{"arch": "unet", "model": "segmentation model", "dataset": "simulated stained blood smears", "train_examples": 195000, "image_size": 64, "crop_scale_min": 1, "horizontal_flip": false, "color_jitter": 0.2, "num_classes": 5, "norm": "batchnorm", "activation": "relu", "pixel_unshuffle": 2, "widths": [64, 128, 192, 256], "blocks_per_level": 3, "block": "basic", "dropout": 0.1, "attention": false, "upsampling": "transposed_conv", "init": "torch_default", "residual_init": "zero_last", "optimizer": "adamw", "lr": 0.0016, "beta1": 0.9, "beta2": 0.98, "eps": 1e-08, "steps": 11300, "batch_size": 128, "epochs": 7.4, "lr_schedule": "wsd_sqrt", "decay_fraction": 0.2, "final_lr_fraction": 0.1, "warmup_steps": 2260, "weight_decay": 0.3}
Rows from block 2 of a small segmentation model, named by matrix and row number. Rows with one number belong to one channel. Each number is 128 + 32 x the weight over its row's rms, rounded and kept within 0 to 255. All counts start at 0. Numbers have three digits each. After the name is the row's rms in percent of the matrix's.
After each channel's rows are labels from the 100 images, of 14976, where the channel reaches its highest value: "responds to" is what is common among them. Only what is clearly more common there than usual is listed. The data: simulated stained blood smears. In brackets: how many of the 100.
# convs0: first 3x3 conv (model.enc.0.2.convs.0.weight, 64x64x3x3, each kernel summed), inputs 0-63
# convs1: second 3x3 conv (model.enc.0.2.convs.1.weight, 64x64x3x3, transposed, each kernel summed), outputs 0-63

convs0.50 124:121121154124145136131108122140111105117126000122119155128132118125105140135111123082160124113138125144145143067144101090139136113141104126138113132124142083000121093127143096115124130133088147
convs1.50 129:119132089142133108076178114141152134076155194135127100122136153115152135129106140143127073125124132125139130087170142000120137116063141120069134152166145133108107159132125143103143141107134104
responds to: dark grains (33)

convs0.5 121:103151136173064108133136203135155103136137132151138099097098149116162122067153129159052134130014127134112145105115153128119141170091136140147183141183140129103132155119131138165131115127147052
convs1.5 111:129138126110111094090120115119094114049129060143153128093109130149070169146108144110109086109093138112148114227118077117138127119105144137096113073111125112092162127168080126133082129201073149
responds to: dark grains (100)

convs0.35 124:130116145135130139117149134121142135129126033125119152114130125120138127116152130090114076118042132120125113129108121063122120141154146120123127116152105136000163146133127122146134135107062156
convs1.35 091:150104137046139105121112107167090131107143204141119134141137111163130124108108125160103136092176091109158156125138121000110114129109107143101133134146145151122085145129140126120131097139189102
responds to: dark grains (41); spiky cells (37)

convs0.27 114:094101135152110121150146144128147183103113118127143069147084130139117151173141118176116154132121119076087130255145110138108087114141121115097132138171136154121111150078093135079126151158145131
convs1.27 141:107112186122109133147100148126155151180091147131100132132136134115138105107101098078115255139112170107166143107120107176118202188150137117165152118105121111146137106158088085107141122083135128
responds to: round nucleus (75)

convs0.31 057:093085164112154141168137141122160053083151132172184113133100118089103133061134136145088090052106080127125099079175098126141148115127111110128175178168103111126148141089136109157122131063131167
convs1.31 072:154124103162116180131102092149067115060151120097086154110074135150161111125138083150156108140156119105108076127141157161148148125053167110125178084137166098051109094150094135115160156179100131
responds to: platelets (95)

convs0.1 098:112139143115112073133113143136119074139098112109151070102061133117148155113102093135054119085141120156083159160136104096094016075155090104104142114172140138126123111089063119144140137146112130
convs1.1 108:158120088092130113112113102129099155128130124137084124178166113116109162160135159125104156134085126148155096009170136150132168136006119128157101142097129116183152122154149129117141144174140129
responds to: round nucleus (92)

convs0.52 082:110140142077126126136193103137138098000160110113102091133106115131129092125167115124084103044133110133094133151111101129115144135171146151121181118136141153127156150133120142030122138127129118
convs1.52 093:128106110158096137121083121091112081191134098170148158129177042108118110127069133134123124171145109099128180224088111148077084166108159174151134105117129171144117085129123124124143150113154100
responds to: two lobes with orange grains (100)

convs0.56 077:142138127108126092114100114126122141000121133105116077128104141142121137102134142110092132023069093110077146113114133078097106175166133106106114115144126151126166125086134110144138151081086149
convs1.56 098:130124118149132154139134130098111145223119090139154127123149130118093112128100124169152096221188148144167141128116118235114101131161121112200138124109120135183161121120119139137140104180181139
responds to: crowded (66); crescents (41)

convs0.7 109:133143146099145098121121103141128150033109097163093132086129118135127085131161086091061112084127114060091138015083101139133166150112118131145165130090136120138140164165129104160126141096143100
convs1.7 085:131052088094134121085095099114123101162182161097126136119130124135141140096105140141085098129100139140097093203150097087086052096097149106114058109110134116112095124129143186095092107143080078
responds to: two lobes with orange grains (98)

convs0.17 102:136106130122113119097121112126147122132135009126131129120143135136122137125142126109114118126087122137113129100122143078103132138148110139137118110134117113000161121123117128139140126101137139
convs1.17 073:121120112158132114130112134126104130109096220155125130139103127138162141129142158137134114131180140097158106124121100030129141104054124127056177172155138135178080181095095131114175145149189119
responds to: round nucleus (47)

convs0.20 129:132139107181148115125135146116115134131144000138131082139139141129116115142119139169116138120121135133121150173135151097148127130165150111127126130141137181000118142142136138140107130109102117
convs1.20 122:133136153150107127138118141158081106154146208119091141091157123153153128097100111111122185137105137117165106155136090000101122129140157110116150166107141087190090115128147125100128163149170069
responds to: dark grains (100)

convs0.32 090:113141125131136127123144134144124127140136010127121110136135132120112106117112156128126100136080085114097117155079146050115130109100136122129146133165127135000167114098122142119120131100117142
convs1.32 080:125128106163106110159132122069105112164184208141132109134132135149162117117095151136098135140151105126150154174083112195112075143144164094155116108096138124237089140174136094159078116139159154
responds to: dark grains (95)

convs0.39 096:148095146101109117143174182139129068155181144135136123109078135129118184146144116145102162116172140120138126127120130115144023103095139115135123109228117138122113147152077133174131139045100142
convs1.39 109:137181100134127121124092084125125121089103124149113171090212134128175142122120148122134107120092074158129083129125098150127136163013133077161140143039142121162123119102128144125145112176164117
responds to: round nucleus (100)

convs0.37 124:113121137101146088063067141130128146030136155115086041146128137145125134130103126055107062086096098134146105163137141122097098124120096145135116126127124093143188124155128069087132131083115143
convs1.37 127:139090126116099138131133086117119151136139123080087107060117127101132109144143107139132159125104087093102125000110128116130152135056119122079055135127138138049129121094164137130149120090148149
responds to: spiky cells (48)

convs0.41 104:128100132103132122128134113120136119136121032140124144148121132128126116127131117105125072118028134119119116092131153042110100134137130122138128131135135138000166133123142125146132141079090173
convs1.41 073:141132107168171133102113133116091111050128250162160124154135132162148101115090141134130149123175141140132145133131149092141156158097118118059066145144107156148086112133117140109087095149206126
responds to: dark grains (89)

convs0.40 077:132118119133145138135093103125153080029133133118156078136115128140116154118181140169115097031073090147104126054129177106162156146199122123147144096135110163143176129107105142119136108089127119
convs1.40 084:125090046103104128156139139110110129130123174157151102123127130082114094126100086123116151211129136153103080067115180183111102148115152087118090127126172131021179119145140113119098138114120121
responds to: platelets (88)

convs0.21 105:098132122106164097118167110138122059123094117120106052069118136140137150021203109106114132147079083156110182136151113124112124138114161141145152122152137121139136129135144113030133104139115103
convs1.21 094:144141137195096135153070154102143076166143169157178149140156134081108171106071136129129144177168102152147070140093114135057161110144126091082184129101134156145178111106126134100087140091103161
responds to: dark grains (76)

convs0.49 102:140108150137117133107126147125138124117125000140127146127123138124126123111151138125121094136087138111108101123124100110149126139154120135128132137125134138000158120128136135127134127113107146
convs1.49 091:149101116133147135106107098154089137167164244116135131117105145148160116113111117113099099124173155139131144185160133023062118143100113104130184150141147116193097119155123098125137126130168106
responds to: dark grains (61)

convs0.54 087:111124162142131137112109132139090107133131000137147154127122124138116134135114129100109105118149116140150105107125113112135124104120126116107109133110127099000107109127143109128125117120118128
convs1.54 107:130139081188133083126135147136104105090158195109082119125142115138136118109105121120125142146128126123126153115126155000125145138092145126091130163149160104180148120106119133100124155078164101
responds to: spiky cells (52)

convs0.45 084:130105096144087114118141118138128122080163106077125165131113117128146081152098144108126091135131146099064092185154122129152051123066082140113177139140114016130138143097129098150129125069162106
convs1.45 090:154141212099167118133118152110131095107071182168180170087123155141112193109075115137128168172158107133134069167178156125136117142180140060157120111137155147095082134138098150131149143138133155
responds to: dark grains (98)

convs0.44 092:119109168119096142115071108132122140016121026143147059141096134150144116121148157139095137034132133127096156129147061120095136105125118118132133129130116092080103123121137119153163095131119128
convs1.44 092:200141107098125103117091140123104144215158181093088133156171108120080075097112077112158131138122083151192151088115133117106145119190150125094137143084152124170126115121150135149077187146107139
responds to: crowded (66)

convs0.11 120:126121102031128087122191109126123135099126094101126076129060136115136114145138108128124094109145100137072125186111135135099073068125069109124139130091129153145137185092041166144146133138119142
convs1.11 121:161135140112126138117112113124106136186158179119090151128155120144115160147121121137083197165099132137150106000157146164148172119044145124095173109138123127125144098160146112123111099181123123
responds to: band-shaped nucleus (82)

convs0.2 105:135123153167140128125114132131135124124130031119148097130137117132120125100133139125110120131092114127119104099134130053113126139152104135123135133141118117000166160109147144165134109101066160
convs1.2 076:074163118127157129127163109110075115095073230146117120080134160150144111121148134127094121154164183117164115202116135082156128120113137115093111141163136125171106109143118145072125172151211121
responds to: dark grains (100)

convs0.38 056:092112121084133116100106093147144124160158112111115126130130149121122118108108145072057128133045121092055092113112119031135044139115138077123116110150114091109181121101107141134130105075103120
convs1.38 112:118104135174117152161119094079096121132136114137174136131124128111109121139111133154125140186148057154124108089100162255131139131110127115164150128123143187208127123107107144147109119149153156
responds to: dark grains (87)

convs0.63 068:101107133129119181111080100126148073035139130133144151151148134147122121097119140102118127006072091131128073058117131133112135103166117121129136109108113146142182126140066127141136138083136155
convs1.63 085:123159079112152180144132109152092155118145136131117139122077140115129129157140150113125119167171133126133109082131153079136122146083113145112103155156149133000162100119109131122175170181103109
responds to: platelets (79); two lobes with orange grains (44)

convs0.14 102:114103104172129133133152126138124098017141113161122122079107130136118105126153145094118138009188118121089099090112139139141146118074106159130173126101155114110128154134108122151128134043151112
convs1.14 094:108124154071144144156140126111115102229126067099142117239142137102117138115107097132142147139110113145156172148092128116093109119208105114132097141122115141152112116074136115123130163207111141
responds to: crowded (72); spiky cells (48)

convs0.10 125:147126135139133123119122121136140124119126035138126127119137142140131114114152137085109070109045130127133094106117130048124133120165117140136141120128114116000155141120122130149148115100055154
convs1.10 100:159086123056129110116144085137125134186129191116139125174110161135136142137154118153076103121201126107160125131127127002136089099155112145107151152171126176149063133122141133122141128144160120
responds to: two lobes with orange grains (81)

convs0.9 115:128120143092113113138104119124123111139166000134116144154111115123144134143108126148122092115140109139125136151139148133143139088146119117121119129114138142000120130108139113114136108115097127
convs1.9 109:138153121138139118080121135144102114138141199129135132117158133168121144110123134104158162125104147123171125153125111000131124140133166146097146157119121111172100121113140124135125124111153074
responds to: dark grains (34); spiky cells (33)

convs0.59 103:125115132147119154133098124127118131104128000135138106124144135113099124113105135124121110148110112146153129128130139088124126133169133117127114136133143118000119118122131120117113131099128123
convs1.59 094:126113099214116094124104127140099116153126230124083125129147136149168107110110102125116141163160123131150107130151120017094144129129145122086132168162144140191087104135127116116144164174186144
responds to: dark grains (38); spiky cells (38)

convs0.60 090:062136131112110098119103139099101078000145122140132119126108137116117156123141114117113111033143128149111182179155113041144090172130141132127106143142115127092144128151127130100112131121085125
convs1.60 101:102129137128137149125145096123157145211131129111153129150113122101135133122132129150129119180157151149117133074115172255124186130138119123180140116108116152165148155151118115135134106164115188
responds to: platelets (87); spiky cells (32)

convs0.51 058:100110158111073103121000088141122156120123077136089091148094125099146120113121097092117133156101146142067121149165089116081124142117091105110089153139145123095115101172129089166138149171107095
convs1.51 115:129137138195099140162112129117135107153123177155186148134140126135106130107087119153129152174180130153130077158119118236108167109123134108171175119123122136235133133080107133120101091130172127
responds to: dark grains (59)

convs0.26 114:128041105088104066112093122124122132118117128138137094133098115126139115082113142115110137088138068087082053124085122126084149051093093132093142130049143094129136119100079109108139114159167105
convs1.26 088:125174156169100136115135179142091157132125121100091100089117148121115202173111110109144126110133129098097120000173137167145181119128153133158124144151140117103147136118143155135124129097155165
responds to: band-shaped nucleus (66)

convs0.18 084:102122137112128111120100113132138119000110142126086065141094112130147131106113135123065061047089124113121113109130136075118088129174121131106118126129156120131194094147137113101126143079093153
convs1.18 083:146120148181100126124133126070154150130125141126156147145115106089107090137140109155101115116201140136098137125085117221095137116194121098184149067084104124206104150105114099128089089168128088
responds to: crescents (85)

convs0.6 078:113122128107117144121151135125112104147116009143107109113129105126105125102122142115119119130116103125110106128158129053157115139162131128130115142122135121000124121126140113125122096113077140
convs1.6 095:110152111217117126105072134136083111047185166118104135087134151129133127116139124157107158121134109120128067136114142157118139143091180098103133161135142107248127123137143127115143175123179140
responds to: dark grains (49)

convs0.28 106:135065150105129102141147115133143058126130135116139069102069130115123128122098107131080165110161099104103114117091127144135000088126131094131117102112139131141108153126051138139118116121107134
convs1.28 125:123165089135128141112115111118096137189136093138110127178133136138139195161117150136068111164107097148146084084191149089154122145021113125129126155102117153176162118171125127112162134208117152
responds to: lobed nucleus (62)